Weights of a small segmentation model: held-out accuracy 100%.
Rows from block 5 of the encoder, named by matrix and row number. Each number is 128 + 24 x the weight over its row's rms, rounded and kept within 0 to 255. All counts start at 0. Numbers have three digits each. After the name is the row's rms in percent of the matrix's.
# b510: branch 3 first 3x3 conv (encoder.blocks.5.b5.1.0.weight, 24x12x3x3), inputs 0-5, a 3x3 kernel for each
b510.0 100:129116093122116116146164131135106122139124141090052104135145145125128151130118109117088070147147112111137120150152144095100083158131148129163094163145143157114127
b510.1 101:159145138119132108136119130145143126143124138115140131127108148070112101164154168147124097082146123102143118100113070058105111117117171104113089118123123175142120
b510.2 085:140116128108114067086127129106132106135136144111138138124102140114164142130177120115098118126116186113105155134135150152096167131137115141121121167113143131126156
b510.3 106:159142094182133135127118123106109091145100150154087137142142139153131123128085134147151092128142082114128102111137147088100099111111117134139150119133113135168120
b510.4 104:192156145171140146142137168117176084109084119146147119099119151132168175098146164103124167137121148136141153130115159128149105111119136139142127113132119107164133
b510.5 108:149168169142161146134132174157124125141105093138098116127129135112122180111126119150198172131156140140185161121122144150144156147141110162124162141142173091129151
b510.6 110:115102127092082078122108112107113160118129143137127125140144158130126130137112146082078136088109099111074126092133142103165144133126168084105111083112096112095120
b510.7 108:160130143113110146134135139131123139119130164081106131118081120156145120153142129120121112144125104135118080165140084148140157140132147159158142118161101115110082
b510.8 093:140126148113163144096143122103090130123122150130130110129149113138097091135115101101120140137152152100086113149151127145102130122113101091114167094134135105125177
b510.9 102:178116131125142143100127184107096158176154124114118119136115119149181096142122190117131138118128141155140145104058102145125103141183154093116160139126136140127147
b510.10 110:129136126156141155140131148134120160135110118150155090149070113136081133125113120111128162127156178166147135097101152097141148098117126124130117124163186106131093
b510.11 102:150099106127152129139117112114154131116135150124149121077122121074118146165163148123140153129148146123136147118144120114113113143172114135101114093040117110119131
b510.12 094:133160118115115096147093127106124123123163105158151141141135173169125099091096070119099143098090173106103111117124141132128140093097117150132140167106135154115122
b510.13 098:081127139111088127118113104109106126137078156124122088124122121151127126131166141147101114146173153122137108058100142136151145114125115126117132098080119113144123
b510.14 093:154118128114113166152147130115142096109140136133122125134118147159144096126183119132107154159096164110120133113096185150156162100135129144103132162075165139127165
b510.15 109:153156129159150127144147170117075154107114136176157173110132126115122119156129144149133122140134115106100105122145114105097107114140123201153139137135088053115127
b510.16 093:106145115097139148099118119143134129127093129121116083168164138144102125132169160143119126085119102157167114161128154102124167126168134129085121098124182134119130
b510.17 092:085146100083097045113110143144133139129138129028103102114152119161107136157135142123122123147098100101144154159164148144116137129133135112107145136085132142113134
b510.18 098:133166179152150146086167114112142086127133120111166145119134136151158131151127127088156126119141138132164060163143125146165131108154103117118133113142135095101121
b510.19 095:124117084139111105130116131103100085120134098118151115136126108142165189161140118154120115174119111132127122092135113111125150143097111128140138110175126139110123
b510.20 098:111072130094076140140145155094129107141130139117111153142116148137157105108115106127101138120086119118150134133185159131115106115163128097073120102099146127132136
b510.21 101:120120120122115123162131084134123085145133113124144132108094152122115142082099107118132126133117100142166126083125113152150155087123151115107146105107108120111158
b510.22 100:100113075097099108109140087129095104140070108138160128149171127129150105140146119125135116148131161135153157117104101148133135124097153164137109161138137141140139
b510.23 096:112167126132121134138076108160123137096079106125091088119125123117158085163195139125156156129148100126189098126100130118123083158144119141148159131138133092110128